config.toml
encoder_arch = "wavenet"
encoder_norm = "groupnorm"
encoder_depths = [18]
encoder_wave_strides = [5, 2, 2, 2, 2, 2]
text_encoder_causal = false
text_encoder_width = 192
text_encoder_mlp_ratio = 4
text_encoder_bias = "none"
text_encoder_positions = "sincos"
residual_init = "none"
optimizer = "muon"
muon_scale = "original"
lr = 0.032
nesterov = false
final_lr_fraction = 0.1
Rows from block 13 of the audio encoder, named by matrix and row number. Rows with one number belong to one channel. Each number is 500 + 25 x the weight over its row's rms, rounded and kept within 0 to 999. All counts start at 0. Numbers have three digits each. After the name is the row's rms in percent of the matrix's.
# filt: filter width-3 conv, dilation 8 (encoder.blocks.13.filt.weight, 192x192x3), inputs 0-15, a 3 kernel for each
# gate: gate width-3 conv, dilation 8 (encoder.blocks.13.gate.weight, 192x192x3), inputs 0-15, a 3 kernel for each
# out: residual pointwise conv (encoder.blocks.13.out.weight, 192x192x1, transposed), outputs 0-47
filt.46 096:497503510491451477497535544556487498507483451541535525488511476451485510450458507476490471508516488533494509525485498508530531544491503520486468
gate.46 099:480537506487455502472519521545484479502518439448468498494488520495475469492522496479461490477492508504465481482509496472488515500517505523521482
out.46 094:457489466533420520507500447492515487482463511515512476544493527496511488496487506493492503490456474511480476479489478529507520512490476495496469
filt.47 103:514471489474460546498486478501482508527482460515460552480513465502504532525484482527462485479494566521468511508538519493497525478471511511468520
gate.47 106:505541443506489533519502502485485526503515507519479447501523518480504485451487544511511528538487487493485519537531486471514527562517515486541504
out.47 109:449500532494487523467482569492458493467436515495463524511518488498531503528482530542487481506549505485436494469506522475543479487493479511491481
filt.48 095:513544473455514495503476486514515469534483506509509474492556520506479503483551476490523531503506503502519498484491501530535480482506467490510535
gate.48 106:519535490510477501511513482471529522490528504472517504536470523494511475491465500535529511494500463470500496505483476530499522505484581499508475
out.48 099:518501495452494472485485481463490505479471495510516506486478501522473502477486472449526424463455459493470520487468481498462494450472475481483434
filt.49 102:506470477485543522485502485513469500527496501515537509522492515514526532565548520555478495484493495480512491502503500516492488542516504524530505
gate.49 097:505509526494508524463504533510482551523550507502529521549500530500499498522489502485476486509471498470479504548497525492518495511514484478517494
out.49 085:527517504507496454506501472489499506527527541481498528494495508527554549445511517501517494489514521498518513485447476530506487530470487468461480
filt.50 095:487515493502473532490501524436508503454459498505471512504509545497519565493512465466489514513501535508515538516508482536513480553514522429483548
gate.50 095:497517450501532478538481495495498496495494526502491505525533476499505512545509459493506530538548517515482509512528506507538493536493515484496522
out.50 090:515489534464446485541538509551477500530515527485543507479493428548537487528486488527509488460500494521502490468511453502522495492492485509524521
filt.51 097:485491475465466485523481510517483538470496536517513532467479494550484488504466469518507459481481506549531502480510472463492514501511534509508491
gate.51 100:543482503503494496522470502518502518482494488518518513514533524472481487544493480493486464516505505527475489495476500473502511481458466501484496
out.51 100:500468494474495470476517477498476461538513504528535483499476456512447485500526502525526528469498526493541508514479504519511509520530519512534476
filt.52 102:519454496488517505486507509514512499507445471514483466481473482483492530454493517489506505488507512542518484494517496497478534504494496493499512
gate.52 101:550475507499489531493463514485539507524516480510510482475495514472541522467481491489509513480484486504550491487515514525479518521494501484508485
out.52 100:489540512525522526487507559468538478456505517440540513495511500505504478460475486483513485467503497459471489531514432507463495473485508492482480
filt.53 099:507519507480525525497545494496519517510540502524525513471455529528536478522498488504512506520512497495500508490527488499481504470467503534503480
gate.53 097:484547507501485475509498468480513491499510544458442487481513500504500503497470487458487505505506496485475498491544455521498479462507494495501505
out.53 102:453490475505537496464479508514522511482488535521499491510497468533495521536517612603476500533441497495498520531529486521498535508532437496534461
filt.54 096:507480518498520513487540452498473497501498525510547495502500504512479490502450540525508485475509513493515510474474492505496485521472502542496467
gate.54 097:489518507530539509508501485458522488502470466521536544508506457482491503484501494496510480502512487514511502522528520501518477488482480512512512
out.54 104:507504519476495504533494460488512522537524439521516497522485504468510517520499507491476494500481486484466505461507503479533496516483452499480505
filt.55 104:461515502568501498490486525485502531491496505559515482496515504479503451444475475486526475522499487507511544512530470493482507463489522504528482
gate.55 109:459547501479496515491466490480523512513506511530523483474513509528494490490502481498501573489504487500496534501520500501474505478506503508509534
out.55 105:482529536455524494486503463462514497540489536505483485476544480546486505514493487480521518447513517508528551527540478471511489496524465559468493
filt.56 102:487499488448519468540516488497539511495501466511503520477479465540504513466522482508515489505494485543512529465477499485505490486532498527462515
gate.56 097:534528496484487493468484496521516495442484479414487552486499475483478469478507485485521500481522495502530523536520508480504477494492473460504481
out.56 093:505487454461530544492464474482499490457462492498491490497510492506473513479480532527509507534489490525530498519514523504479509548484479515493422
filt.57 103:497541507455530493478512509450499472512557528511523503495496507500516508497542458518514520504513529489527528494490502482518505503468490495530543
gate.57 100:515497538558483469496506471551553513535530492462503533511489492498462507517532531470515502493510530516486479508486536488517507486467530541506533
out.57 098:522496452467455517478497541473463518508537462539483480505501538524465487511508523505486525577515484513492491499507516518530521500498509482521508
filt.58 102:450539468472487509507483503474504442441498487494507493493525493512466493480483480487507500498470477459520543525496473497524520444497505487523552
gate.58 094:561488504518513472518497542505486477488500530479442500472514509512481511499471502463517488517517509484502479501479517480496488475511499516496507
out.58 110:470497482473487462524505484481487496472466512440533498439467519513463502541518511509473519496526505470494510492472485536490507507485502515474499
filt.59 105:511482493541528518509535508547524501493501509475540523525504528488482486515510525547492466523473524519505513523512489494515477501516525519500461
gate.59 097:526466511474498491509553501498500514495532526482450535477456506523516514504521531495489532519482484492507506510499500508516503471487513515467499
out.59 096:531505521515486503511507481493510520507476480510511514516511493505490494541514517454492470462521518482531486539481500495517477537515514497462487
filt.60 102:532508543534551538525501544518518506506512548539518489540497560501512462490475556513487519533501516546530540486499515510516535506527526521491524
gate.60 102:512480518478502499522536498539500522497534524556544499496488527463477519468482513488505528508527474443518481498508487490508525516474536471542525
out.60 092:546467513519485500513493505469501512505554501530512527549482460508521503489518468524475541516490487473541475460518481458473446509493484490505471
filt.61 099:473522522482516475512503451492502511476511454523490543511515501470486510468503480515509495483504464527497479481519512487503500508522463461517477
gate.61 091:491521477472469509503498526514487513510530479436455489469477494489494470511484505497472489457480501511500518483487476499477504540510465536485506
out.61 093:533483496445474506470491495552484472486539444472536497495540487524489463546494506468482467468464507494466483529490476470484455447492492493450514
filt.62 097:518479477487509489495526488492495538522519491551486532515504485513532558485466507495515502507490479523516533502517488500488475500539468508538531
gate.62 096:493491504501478511477493471559512509524534476483516493482487498493484555500486556513478525483521536474480536501490534493488515536511526489507578
out.62 102:534531510488508479519488467473515531540525474525477489506482536496496530499495476496484508488487491464482506485530517494539509479488559504499500
filt.63 100:493488475524518514527529495487505484472516485522480492487473496464524544475501473464511524528513471481513515503507497513526497516518480467516518
gate.63 095:498493508499493505476501486506503513543510507516506516505489518556502526525475521504507515506497506500511481508512522507470473495508481515521520
out.63 089:477457494523489513524543507466437559488480496554474479490497460479538519515513535537519502472488486519473481509511459510506507522465452478471477
filt.64 098:495526496496496501506530501490492531488498515486467486538519472487482496508493476467431495507507474508508556493500529533487490496504515550452505
gate.64 099:494473486483487465480491485526531530486477519488538507472488483508500508458474464460499512507490509477510497492510518469486472530468495460518507
out.64 103:485523484561508492515487469486523493481502503474517465526490492543526478520481482497485479505486487474483518465541493494487540507494475492491521
filt.65 095:501495515509557501521488562545486486498520406510521502508525528479516485508513505494526475497499525491512485496507480506534524525499482480504473
gate.65 100:551472537564503507533483510507525506513512495540518499489517492484488512501518506488542497501528508504501469545532511510533520518529501476515511
out.65 091:539447515499460504506525477480472520502509522483492482499467515504507550492520476503492476503517485511487503498495482504484481488493520484483513
filt.66 107:486542471515466491498478500580500513480499492489512490491507472488446485505481525537475513496523522462452512547510489503447500491495499469399482
gate.66 101:499520481470484493539514476470488492475489533481537510509463499525512572481505513494482520521500460497490526501484487474527511471486529539461527
out.66 112:489492500522463501507472528503518489508510463505450519518491464497516505474599579516520518507476546494502488517533504498426444520512425509461519
filt.67 093:522498512495472517481473537522477476503495487488542500485489508501504499512501521556453523515498514502502477517507492482538498517490502502497482
gate.67 103:482557518528545476499507466509479485508530475539485501461526483515537509501477529531482500516505515517487468541490482498500449485542539528484521
out.67 091:484468469474542519539526553466524486506468549509494501557533521476470482517515517478499478484512518492495522470482472497507473497504505499558520
filt.68 105:485456523511496482508479467477465514534503502496493484504444482496488490440489484503501491516502478510514463501485477463464516458490479513495520
gate.68 101:552527485505485479490509515522505534497504494443476488509536459511525500519521491528523522512490519485540541487504475497503509530518514506490515
out.68 091:564504503527494507514521468517493500531499481458520489532469542530493486488517536518529507487531439480534462499524492499583517510495505501498504
filt.69 101:473471502448506457519503444506503523491459530485509518531507504530501530502468508531505516488486475538521506492520513538508523502493484516500503
gate.69 097:548503515562497470505480492522512471495473502458481472491507501513502501506545479530515504509480490559493446507497486495531523448525517523492509
out.69 100:497526529499519478485487536499471473495479492487506469480487453475523534498436444489465492500532525518493496515501520489465491464513499553489516
filt.70 101:541549536518522506511517475482564486525511502513478498493468521509510531502483514507547499512533536491523527480480516494493484537493473516499532
gate.70 101:477494489483502458536522519505514514470568477480484468501502483527491502515494482502535487468510531514512518524502479491471483492541489496469479
out.70 105:532519509506477511499474527495506528494513520537477484481515537472497452500554460472523439477473484516536508525488502501483499531512483457510475
filt.71 103:476513536494503493516493494477479528494499531494495521483536520539517495509506502510487513496531528521524482519511471478497513464502550501503520
gate.71 099:519511537476480536494521470535499470490503517484475505471479537483486505498459508511527481478494516450462468492489497522511489474508448489489509
out.71 097:513498486526495492473477518521494477481484530559537525545517491480512497511480520492505517490511470515531480520488476506492503548516501473518515
filt.72 104:507499502467503500474508515514493505490460519495515485483514502475511527501483476519487518469512477488488512480473517505535500552479493487487508
gate.72 099:494484521497513496493525488471513503547534483507500547483507481535516493490506485479545536525496471513516552485484481497542513496504501491508501
out.72 095:481498453492454496492525474473514520521495509458494528478522527481531500484522527490509501513517497490538554483540516496530495491484515527509514
filt.73 097:526499534543495475533507493493483533555497509504500499483518491482491501502482465496521503542503487498500502493524470472464475517526452451488485
gate.73 103:490532493440460506469500514502501473489524488491482494505498536530464508485511487453508468503506521491507473490521507511501530512496529478497474
out.73 089:478500522517485515485550426518509450453489500501485488516471505516500531487570488500472491487492465494491494534485501476510500477499535519492465
filt.74 101:517491532495519493498548512480508511506515475535511508481502510501490510543524505486494478497512512486483499495466493503492500509467492513434467
gate.74 099:461498476528475511567503498461483463519510496524492494516532498491526492508489473514509525492534517503486528508484493493501479496472496494491476
out.74 099:521515528490478466548523526498495504508516510490484459557473509494507494458508507535499540528507516519537494476539558527519484526515466501496533
filt.75 097:542480466554485520533504481490478494526495525479474513486482515496469470506505473481499496483504481538474525515486490534487528454488459498544483
gate.75 102:522541465518459497496461501502506514518507528480470500523498485486474547488525474464518496498491531499485503495498510529458472487521502487488561
out.75 101:546530493520521471511476468489534537524495485497554481505567499519490554505479513488493501500513506493448507472502516468483493475516469499436491
filt.76 098:493509532521541466517510477467526526447480510495501523515511506500472490531492452514521517525508512517486471484550522513495474469488508501524525
gate.76 099:468550545510480521553488464512531501473480506515499477489476484498489496547484542492460535507496516521454508493506514510480502475493496475503508
out.76 096:535522481519514502504514511472512520502492531545525446449535513492521504506504496482462497498475516494515509498503494505466473486459485482486515
filt.77 105:474543487485512467480466509509519582527544471526501501430500480499507458475515511515548518518526489545498499465503532516518503494521457479463494
gate.77 101:497498482464490499495473537542464472495499550476492453509533520526535527485500514518434473536488511537484527497481481498473512501488488497549484
out.77 105:494477477559531509491484481535535528500488501515504508492512495441451503515520487482511524529484474460480491460553506496459514515541448501329437
filt.78 099:464514469489468496482511491454524453556492534475452503489501475508505512490483472512526514490492525511563536481493471445481507485490502495495525
gate.78 097:561464541492484474467524501512482518491470464516512443537512509501505489469500493473491478502528499471504514522478485525504489499504512513496443
out.78 097:502476530483457461479512510456489474517513481475490458487499534437530518520461474510523481544534465467512508458510495519471506491502504515470449
filt.79 095:509517499488481507474505483511452490486497515469474461505503516492473523503476516474495485470537476442488510497457500477507500457496517464467518
gate.79 096:507468484479516474503522520503466487490494468452498483508516477497494513509484506470507483457475478495492475487514477454500505537468470469464464
out.79 110:487468503492539485495491464508470499533497443450524484503490471448496498497498494541483495519482533492485512510493475500509488534455497490515494
filt.80 104:456461494441508541487497492546523487445489530501514476502473510550516485471531525484508501484494497526531468536520510525532488536533509555509477
gate.80 103:508480507509483486499504484485576565519520473492567501539488527470502465530519536521529521509503469466516518485527523525531498516535567505514523
out.80 090:493499533509483501496515461531507499476535482523502479498515519523481494507448458518532519502574622482481562449530445525502509547506538482504507
filt.81 100:578509513474496503507485480512492476506544521483498539549496497527532504523470520494533544507497489465529514494462487526502553497520538509506510
gate.81 094:502482501538496490510493489483515531519500493492532482523473509533515499542496503495506515526477463482511491531483481499493532531514529494507508
out.81 100:475524479508498502451553549502513487509558455500547517506500545529474512476544499511498468502503434540478488480442528499474556486475533488528433
filt.82 099:500508502435496502463481521504488510519542501542474492500478483522499499477539474474523492475510494503525443468511502481506503534494473500478475
gate.82 098:514510507473523513484542520453480495536509505517471511490503508465489453477475465462502500497470521510509476486537485489496478525537474528508463
out.82 100:513481486485492508512524501525520474486562550483476527486494528473509502492505509577525514526497481495518488447529533494513516561511520456516468
filt.83 102:482454479519481518533477509483477521568495502499525479532515521562546534515538500521516497555460515530541529506487501503472496485490471533512535
gate.83 101:532503488512453510481486522536504532491500523476554471473517519505477513517494503515434485524502515527513481513504519485457499522479501519499522
out.83 102:493529530480491488481491481486507513492568465482464446535483491505477522493488493523514526552514506495467498497512477503510514459511522493520477
filt.84 092:547518457512512484502467484505528527490531514494516495526471501510465476504478490472488500503503478495468496490489500508490504469498499507480486
gate.84 093:500518503484454453483493535485548493558498489490476538492488549531490476481507472492446469533486439504472468500491517451511513498469508525497450
out.84 087:504497538446500454531487514494447485483496470526503456501536468516506479547503507500511481512541515514505512532506491495546464486493499508518502
filt.85 099:507483457517513501507509521495507498503471505501565467476498530505500540526501487476528505493504525500525495482527499489501525478525518492498526
gate.85 101:502495507452502523496509501476508544492470493503493498492474524487536509479492505487507481523485510482501530460479488474517538482490515498533510
out.85 095:543491558520507477455519514506498490538518516445473541491476497455475505507501486513490448512497545478516495513518521486481506488484474461515501
filt.86 093:490501526513484562479497431456499466490473487515502493496509525497476510486501514536518538480460483527484505489542507538495465512541511533468441
gate.86 092:477554511483507515479509504504477499537495478471521447469503521475474458462505508514486505474437461509473501515509499534500476476478473508512501
out.86 098:526500549469501512513481476518457530533526531532535499525497436503516527472493410511515486520491493470481519535521483488464482486496507497540562
filt.87 100:464511482474469517474495455566484481538545470484465449473467472477534520504512511497501507499490446494529564508483491478505494473525528449507514
gate.87 101:512500506489494508515473521489511503520458461502517462489464490477483511509509513515486541507532544523465541494507504504510501520413531481487506
out.87 097:474533496529458510510502512501519493480497493506486538544476531501467535470521529504532501491493475519480495498510559466500456530531544457510520
filt.88 101:524509516536505445519503486490522486505515485478482519481506471506485507474486476454490489537486465526491507507520511494513450489500527513494493
gate.88 101:507513515502474537496469559499512500477535486490490496491498508544438488510462493480429492487511511510511515491470475512503528477508532530434480
out.88 100:531459523522503497449440478487504471500459503487436492516510498525514507526481496470492505493484490489478479510504481461512474500551485496480478
filt.89 097:465511479464515515502543450448494524558522485534521496478528496440485465488513493511496485497527487548480491507520510463503496517515497499518471
gate.89 104:523500521463510458432483507516536489495509474503474545518501539489467489517510516508554463492476489511560467516517525478534498558527479497494513
out.89 094:514482509470516523531543491511529506519515499536520528511461469526490525503526499495495518535497500495495556483465503505517519510501484489539491
filt.90 097:526527494459502499488501514503468501515493504417523497511512513534518507472531505468500497479522526465475485480518507490505498518523509479465509
gate.90 094:518535474474506547515501490493505489467508482525484537498534508517474536513484529495486527532501504484469534487501499530508498490502465510471477
out.90 100:469444509480494482484526476481502482449511511503459493537503516470503465522521531463483488536494509511515503512491530532488501521483469478484510
filt.91 094:482524459500473512540490502507513486514500477517485505525472468523497511487490508476488482506489507515461504513546498507469510474554476507441471
gate.91 101:492543556448514531492486534484447501517463510529482471511497453467507529477487481501512521518509480456509533482503511459510499487497517492522501
out.91 110:441455473531484509432473525490486472510498519477476442536476504464510459535514509498481487498489510515527458467534523500512510516526514509546526
filt.92 104:503493469509457504498491473505518522485514533463481509509468497510537498515520504524473480492474569538484476511479493524502453508493501535496512
gate.92 093:543482499501505480509519473479511555523462501502473495517508506492480473507490526511505482492495481481493504472503507475549503518468502474473454
out.92 098:473501560488453476457497503493476498482473529486495490533509513470493493489492490520522503489460498484535448498473480536527514493453514554508509
filt.93 098:484491490528525529521521503580465482464487537504461478520495498483537486495522515492484498475478476490497480525489460536533505484481539512494529
gate.93 100:504491518448496463514543480461483530500535498466493520514526498501533495508510517480504507518526481487497477482522483506508503454509483471506502
out.93 093:554485457487520461455469563549507544516501475481516552485552539524513472507511486497507528471538478488500465495508482501534511455509523478509516
filt.94 095:491506501508495515500491491514495532480515496478492465483510513494488524488520550511479474504483527489492499504511524489498476498468533488505435
gate.94 106:482510458480506489506490516504499500507499490496565522471475490483495490523521493478484528505500472455476538519489512482478525505503517433458539
out.94 103:495509491463508529497525466487571564502519501455498501519523494533539560472473494516509490465543492506459501445498478460485479506557455530509479
filt.95 100:520493538527502492516504504529502518497541507501509509522481485495511524538516544489517524493540469471473526502493504502505485503519540467554536
gate.95 101:493508473507530481483558484501512497465495491508460487542512492524467526486479510493505480496514461509504465497503516489508495522503484478497546
out.95 095:493451521525471513501504456464511532508490495470508456555497514488470531475554500524498509512511503481515485536518480493524521552531496494503521
filt.96 103:484491458561512468541523492531501491479531499544525535511493479462472491506482500511518496511462509543496448522488505521494503489529494548482495
gate.96 101:503542463510499525512496467473526482453462496517501491515520482550478501530487527481484491503478486491468531454519506519523533536485517480504512
out.96 099:510514494512494519484530540461495505500489544504542487513493489491527492477520527494467484523454459547519503486502478543519481510493454534477512
filt.97 097:473454539524478495518527487514468508541438498521505487510498510449519469476475497482501507491481507456507451469480489520508499498536467463533466
gate.97 092:486485535448495498480511530492465515485531554450488431509537517516480499490509478460515495471500500476509488491497486508511490472505517488475493
out.97 093:484538501485530503476506476473483471526465517454492494459548473488487518514476515437474499454491494497548530504453535522482491510491504555422449
filt.98 103:472484561505508489504464500469473546522508495510498494512534507492490476483503543517497454505520482498535504492526495490517534525478480521483491
gate.98 098:522514524495476497474549522510460481552510453494466458503526544512493527523498497487520470494546466483509473506510500536527482485526469533514529
out.98 104:491549460511535521508487561515504436517455489552514495467506505512552504490505514486522487505495550493497478528521470528495531513489492513508510
filt.99 099:506498480498496515495511482512551500510473558496455500520494474481508525487482516506481525524511489496496541520499498478487512516488485529480514
gate.99 096:489520482523509472530503457525501530526501491525505507502503499501504511453512432467508468505490484525468482507460500478481501474509506500511496
out.99 096:492507499534508515479524537515469475511498481507523507505476495502499494532513481523460514474522497516560483485483513512499520510515489480494505
filt.100 098:506489497519491510491471511492514466496482471482509480493450496501510578483477501484529478465471466535493474539480490495510497484518479523532515
gate.100 094:500487488519484499523485487509512534531493546474476486548535474494535494499480500527517533517500513460484456487529504513466498505451484500482464
out.100 089:537462526526501497511504497493479480493565527537528458474489489513513455463489451553515529527476530535487531532482500479543479490473425524491470
filt.101 098:481544475537494487503525440485523491500503481486467475515485486478484489482520489470499498496473489514504505508505530504492498493488508523514497
gate.101 105:473550497500504494530541495471524517486518473492493512498500497491507513512504505530502527471531508509525522505499488500532524521520519505491482
out.101 104:474508507502487514500483477530475479488510436520459489498469459475496492480506500506480484499473477452458452470446474492488474497476472492488456
filt.102 103:490482492506498488539503498494492485470506433523556471482481493477508489505493515478488459516523490464538488510489500508541503483488497492493511
gate.102 099:494442497479548523498554482496507525478554532490515475489498488483499495518502465467508508491543513488473478499499520501502481501470516477513511
out.102 095:536467492517524530506523520498503474535534506508509526486529489484519508497464522517471513474462536518547518482516513515522497490478480509438551
filt.103 096:474483499464486524553494532503531478496562541463499464487490512462487489503483474496513515474505467506512512477513456480479497504532489460517497
gate.103 099:512509492478457506498528526519477526590533496488497504513515505513493510497476473488472483501486517480504447495517507498490481521503532546526513
out.103 099:476467491512543462507514458519489506493501538518530544481476481507520509484525497457533509507474495513528526550499481526489506503504487485483490
filt.104 096:491466517488518529487487451502487501452487510473513479513498499530500477494512507467533530541482488535493530495510501486489502482545547468497456
gate.104 100:538567497474482496501537515512522532499447512510476483525512518515482552496512496458505532512474476545484512491524496505526484495579486507408522
out.104 102:515495479565466473496486477477496511527474508455486483476465517475545475468497516483473487509470505532472463512483483509473522496496540544483506
filt.105 099:520484476521529536542530514467480539436510478464537560533504512503494491512514525471498520546516514498523531539494476520507536484480527492515480
gate.105 103:528463528509504465480523466468514513520520471487519483513514487504503504496480490479513514489530476526495479524494507503511522501499531483510479
out.105 095:521509520509535504543537502498508481499488540511491548531471521531528492506501516507474514512531512503473483546479521495557483487485506505513519
filt.106 103:472517536478478549528511529480473519508510479490481487507510514476448493486485504514508507487521484494451521511487504482482540537504498490457491
gate.106 096:494539564475478481505512502478479523508474519539471488480471499536493482507457483504471526505485504494523458494524468522458539514506506516473492
out.106 099:493519489508500550545509562540503492494521504539550483452513495502508507518552517446554520497470525510494529481442471553462480482490528497495498
filt.107 102:487475483483478559568508523504508469497516551502465526536498494495511516484531506504495495501481522523547512499488524513494475521520491505509514
gate.107 095:481496502493453514489495499462502495502499521478503516513466513484496495495479528561491488520475480499478531487512461501487519497488497472532470
out.107 101:484515477526540555467504468497528540532458514494493480479485514532513486519467461480523527507505506516488477498479499490486548514483545471533504
filt.108 097:529503515529494490533533466505494525488526520497493465527467490512533506539466486496503493526478504510501471490533453494476492499502487444525491
gate.108 106:505478450480490491535499483508466545460505531526516507504488523469525500490496515489490501498503472486481496533501537490510513460472488493504513
out.108 117:511528498505553516560492517516464496505494447470495527512542476493533509516496493500507511533538527500479510489465495504490532528483527490502507
filt.109 097:503465502508512520472465549504512561534542510478525488475502489501515488492477486530503492535520538525550500490508526483512494538485500540500512
gate.109 098:515495508479504468512515489495508495489480511478501471534488519475550512488514484495501526461458468511487472504497502474507504544493535492499528
out.109 094:489489541497514506463507507493489533472526558495530482510545499502515471492545559507517486472509462500498492457515466520492484492502500462459485
filt.110 097:525489458475523515509526522483466489522510515504482516469520483476464512465530490522488513480530535473524546507519511472488462546445498476512464
gate.110 098:455518563480505487542501472502526500489507488486486463473534505472470502477477517473506476520522460512481472461508470496504541472464505499527464
out.110 092:502517493480533522515455505514468473515515511500468515456541501544509477445524531493503503470494490466499484486527507495508499525555500496493500
filt.111 098:523550526518500491476483480478480507542486481529506518492513541527510444469499505518519511522484504502453491527497521491514526523521507532480496
gate.111 097:535469453474481524512487493480513539486525515506506509513503502460488538455481482533503467480489509481461498481524473477519499500511429489495519
out.111 086:506469469505501481473504507467495534477501492505513564562541462479503468538496490481514500499528519500522471504511491527493490491536474518522460
filt.112 100:493508521489495517497469471477527463476496473446546496526502488496503495492535539508496527516503539480508510486499515493499522484500499492514496
gate.112 098:552475492510525503540511508501476521479493526506528494519487503461494496493571501491526488498504516488513519490495492494501487499521499512503524
out.112 096:484475496497457445505521531499501522502524496480494533508473510462487502501538475482523447490489517526438502491479500485514506509487484489480513
filt.113 103:491465510505471485462511495486472520507456484498526485506563495468497488503482506496496504499527464503493509532512509488477510551534493479527481
gate.113 095:482493517526516527478508503532504485541509539525504473547516513482477514512507520489507533477520481507471513534512526491521501475489496504521553
out.113 096:583478448516522485544536489489504496544517472500526480500481461510511519542486480521478486512509490493481508473501511490511503523525496468474510
filt.114 102:499522462476503530482505477477508454513449508503482542506495504484534490509508487487486508516519482494476483453514518479478485504498549525483497
gate.114 101:511485505481478502465466519518496485475505506506482460515488481463485556494517507480507521530478474504456534487492520515490486472504488507495516
out.114 108:484543486448496480492503473465515461528530525479497461467484533502484487499477506508492506516463508491493511523519492471469487523508493472506504
filt.115 101:504486499484527497458505527530456512514498469494506497493511491506503508528505471482490528498459475478524507503502513494544488508477492477503506
gate.115 095:504466508510514547515489510518580493540518509485511528467507519519475467503503507527531470507519517512495498460490484457505487486496473507534480
out.115 112:516448529506502489443522497463487527479507528514496468503490524499555525521478506502525495491520467504505511511491432547514471533544480531487469
filt.116 096:551486477510486517477498488478488479482475485489513503529497489533506549479522506480516516485506498526510543493500535495504498512513485514496496
gate.116 099:540495504477505472506481499493482481504520491482489466450512514523484504492535458483529495500476504527517491523502481488498515501485502504523512
out.116 102:459543516489487487497467523514566519530493533500473464459496509495484495496475461498479491548480483521474512490455461516519494500426491492524506
filt.117 101:520546508481532483452514515518499485468500526561502475457540493489516489516476489522491493501519467515522502498525489497456496453500488493512498
gate.117 101:515500492497515444475501486479495486513497473477439451500486508479514522474496488502494503490528495526507540535506511488506469480531519531487495
out.117 090:513483481480468531509461503464508466498502498508493479479456485454495448500476510475530502466484495526491552485454527502492490527491487480497480
filt.118 102:525531512486525488544531496502483505461488475484524472483476480495505496489498509514465508494491528501502480508481501510529462543494484475509484
gate.118 094:529520513498444505494480535561507512467523534531447453496440477506486497497474525491504490518474479484499464505473470500487513498495484543456509
out.118 098:514537436514482496486514525513468526515448549510530514487527501473499486494466529507493511551529489501515487498502516485531483533510478490524514
filt.119 096:515450524494476517489482505507530587493514529503497513526478493505484507520509528413507505511488510464505498500529514566520502478494481492507510
gate.119 100:485483544456455499530504511547494484527507573503513452489510524480494502463499514491497527523499493511532492502517517495517501490537516490519476
out.119 108:523496496488515495477519519476515522508535465473502572553491503514549495518501492540473490500499449507545456531497482491526490496488560506545515
filt.120 097:497479510473468503500492535505517508467450489473534505492503468509494499489466498498480509546508515559480554498499514454505533444469515531464488
gate.120 102:507526503492537483498520474503515496466537491524495476463489486532478514509520507523514492498520499477517530494545468463495493490526465474512521
out.120 099:489455458479476498454547505542502488538462503491482496521508543485456494486510494506534525480496509463533510515529486512511495473505479493540518
filt.121 101:522517497510456469491510478483498453540529533493525532517487505510490511501482464520524458503504521470516483498504519498489457495493511499521511
gate.121 094:499537533491506505488521524500518487545477508543500497497507494466504494478512495501523494522502511480508466533495483472543510500487515516503424
out.121 094:447490506458511454496516487514519543470510483499504477528455534524500518529506479513476518511516461540495507505450463437478496514466485541504515
filt.122 101:498495472492535496500512508532507516490519515473524474462497482520501473489527481522512512504500515525501518485514483489517521518537488495481503
gate.122 095:502501498517535494511500515540520473529521488540531497473538545497505482478460510510492484503458505516519490507519504506499500466499496523502472
out.122 089:547468475484479500522505557512510527495487460511510478498505534512460495518569483493485457497552515490489529481485456498490488465469532464523467
filt.123 100:490481463512532501496495507549499427509558485526546473496503489519515470517527534465511517497506480457483503523507540543483476499512492490492518
gate.123 095:494500467456482477524525496500515510488493495483466453503471469484473514519485474503480474473507519500507480498507469494496481472493470470518480
out.123 098:473502538489526517507512453492530517532519546486532492489514538533499514513482520473495510538473533486501465523510475528512469453527504529547519
filt.124 097:479504493505476481514482484487532495501504534457489468517509512512517458540494473503492480493485519492512460501472499498477462534516468515483494
gate.124 092:555516485513510455499504464527511521513458461481504438528529528522514452518503476526524505514482504481480480535521490519480482508504443507504482
out.124 094:483476472485500489510514473506529487495501517475503480472540565503509459556504551464508498493484516532497515407552528501471550470475505506495517
filt.125 101:461476477538518497490507533512486559501520513503534523470478500468461482481507484531493473467533493476480528488506529484490496517503478487466518
gate.125 098:475496522501471471490509466513473509537473493537525485467465485485504493513504525492456488519494468527484482494495469493492476507506531470466481
out.125 106:508538484471500488485517477466495531531472475537464536486482509481472530524521495480448526512492471498480520522520481513475479524497515493468503
filt.126 098:491502509499491524498505535514475515471494509507458500533533521497470483508502508507479464483507491525507514490478508494542551468519500496500491
gate.126 099:507493531468524502470494513529454517502528530504521534516523459517500510507498521517482496492552518524504517502492538503512469483502535520494524
out.126 106:507513502529504475498491487483506484499470531500526449501451507450499504490504472495461501509508518466497503498476515514490495493519524500491496
filt.127 104:476502495498532515527472499513492519480535512475549490474525502464529499493470465511500552488494530501520507507469509505484507466481482476510518
gate.127 099:489531491490508496501471480523533517533512488472515494525493512462538475488523504517527475500462468518461482498501515469507510502545489464468490
out.127 105:497481501485533531499512456481514527486526464500511528533496502479510529565548522494500498435510503549519487482547518525440451476497481507471505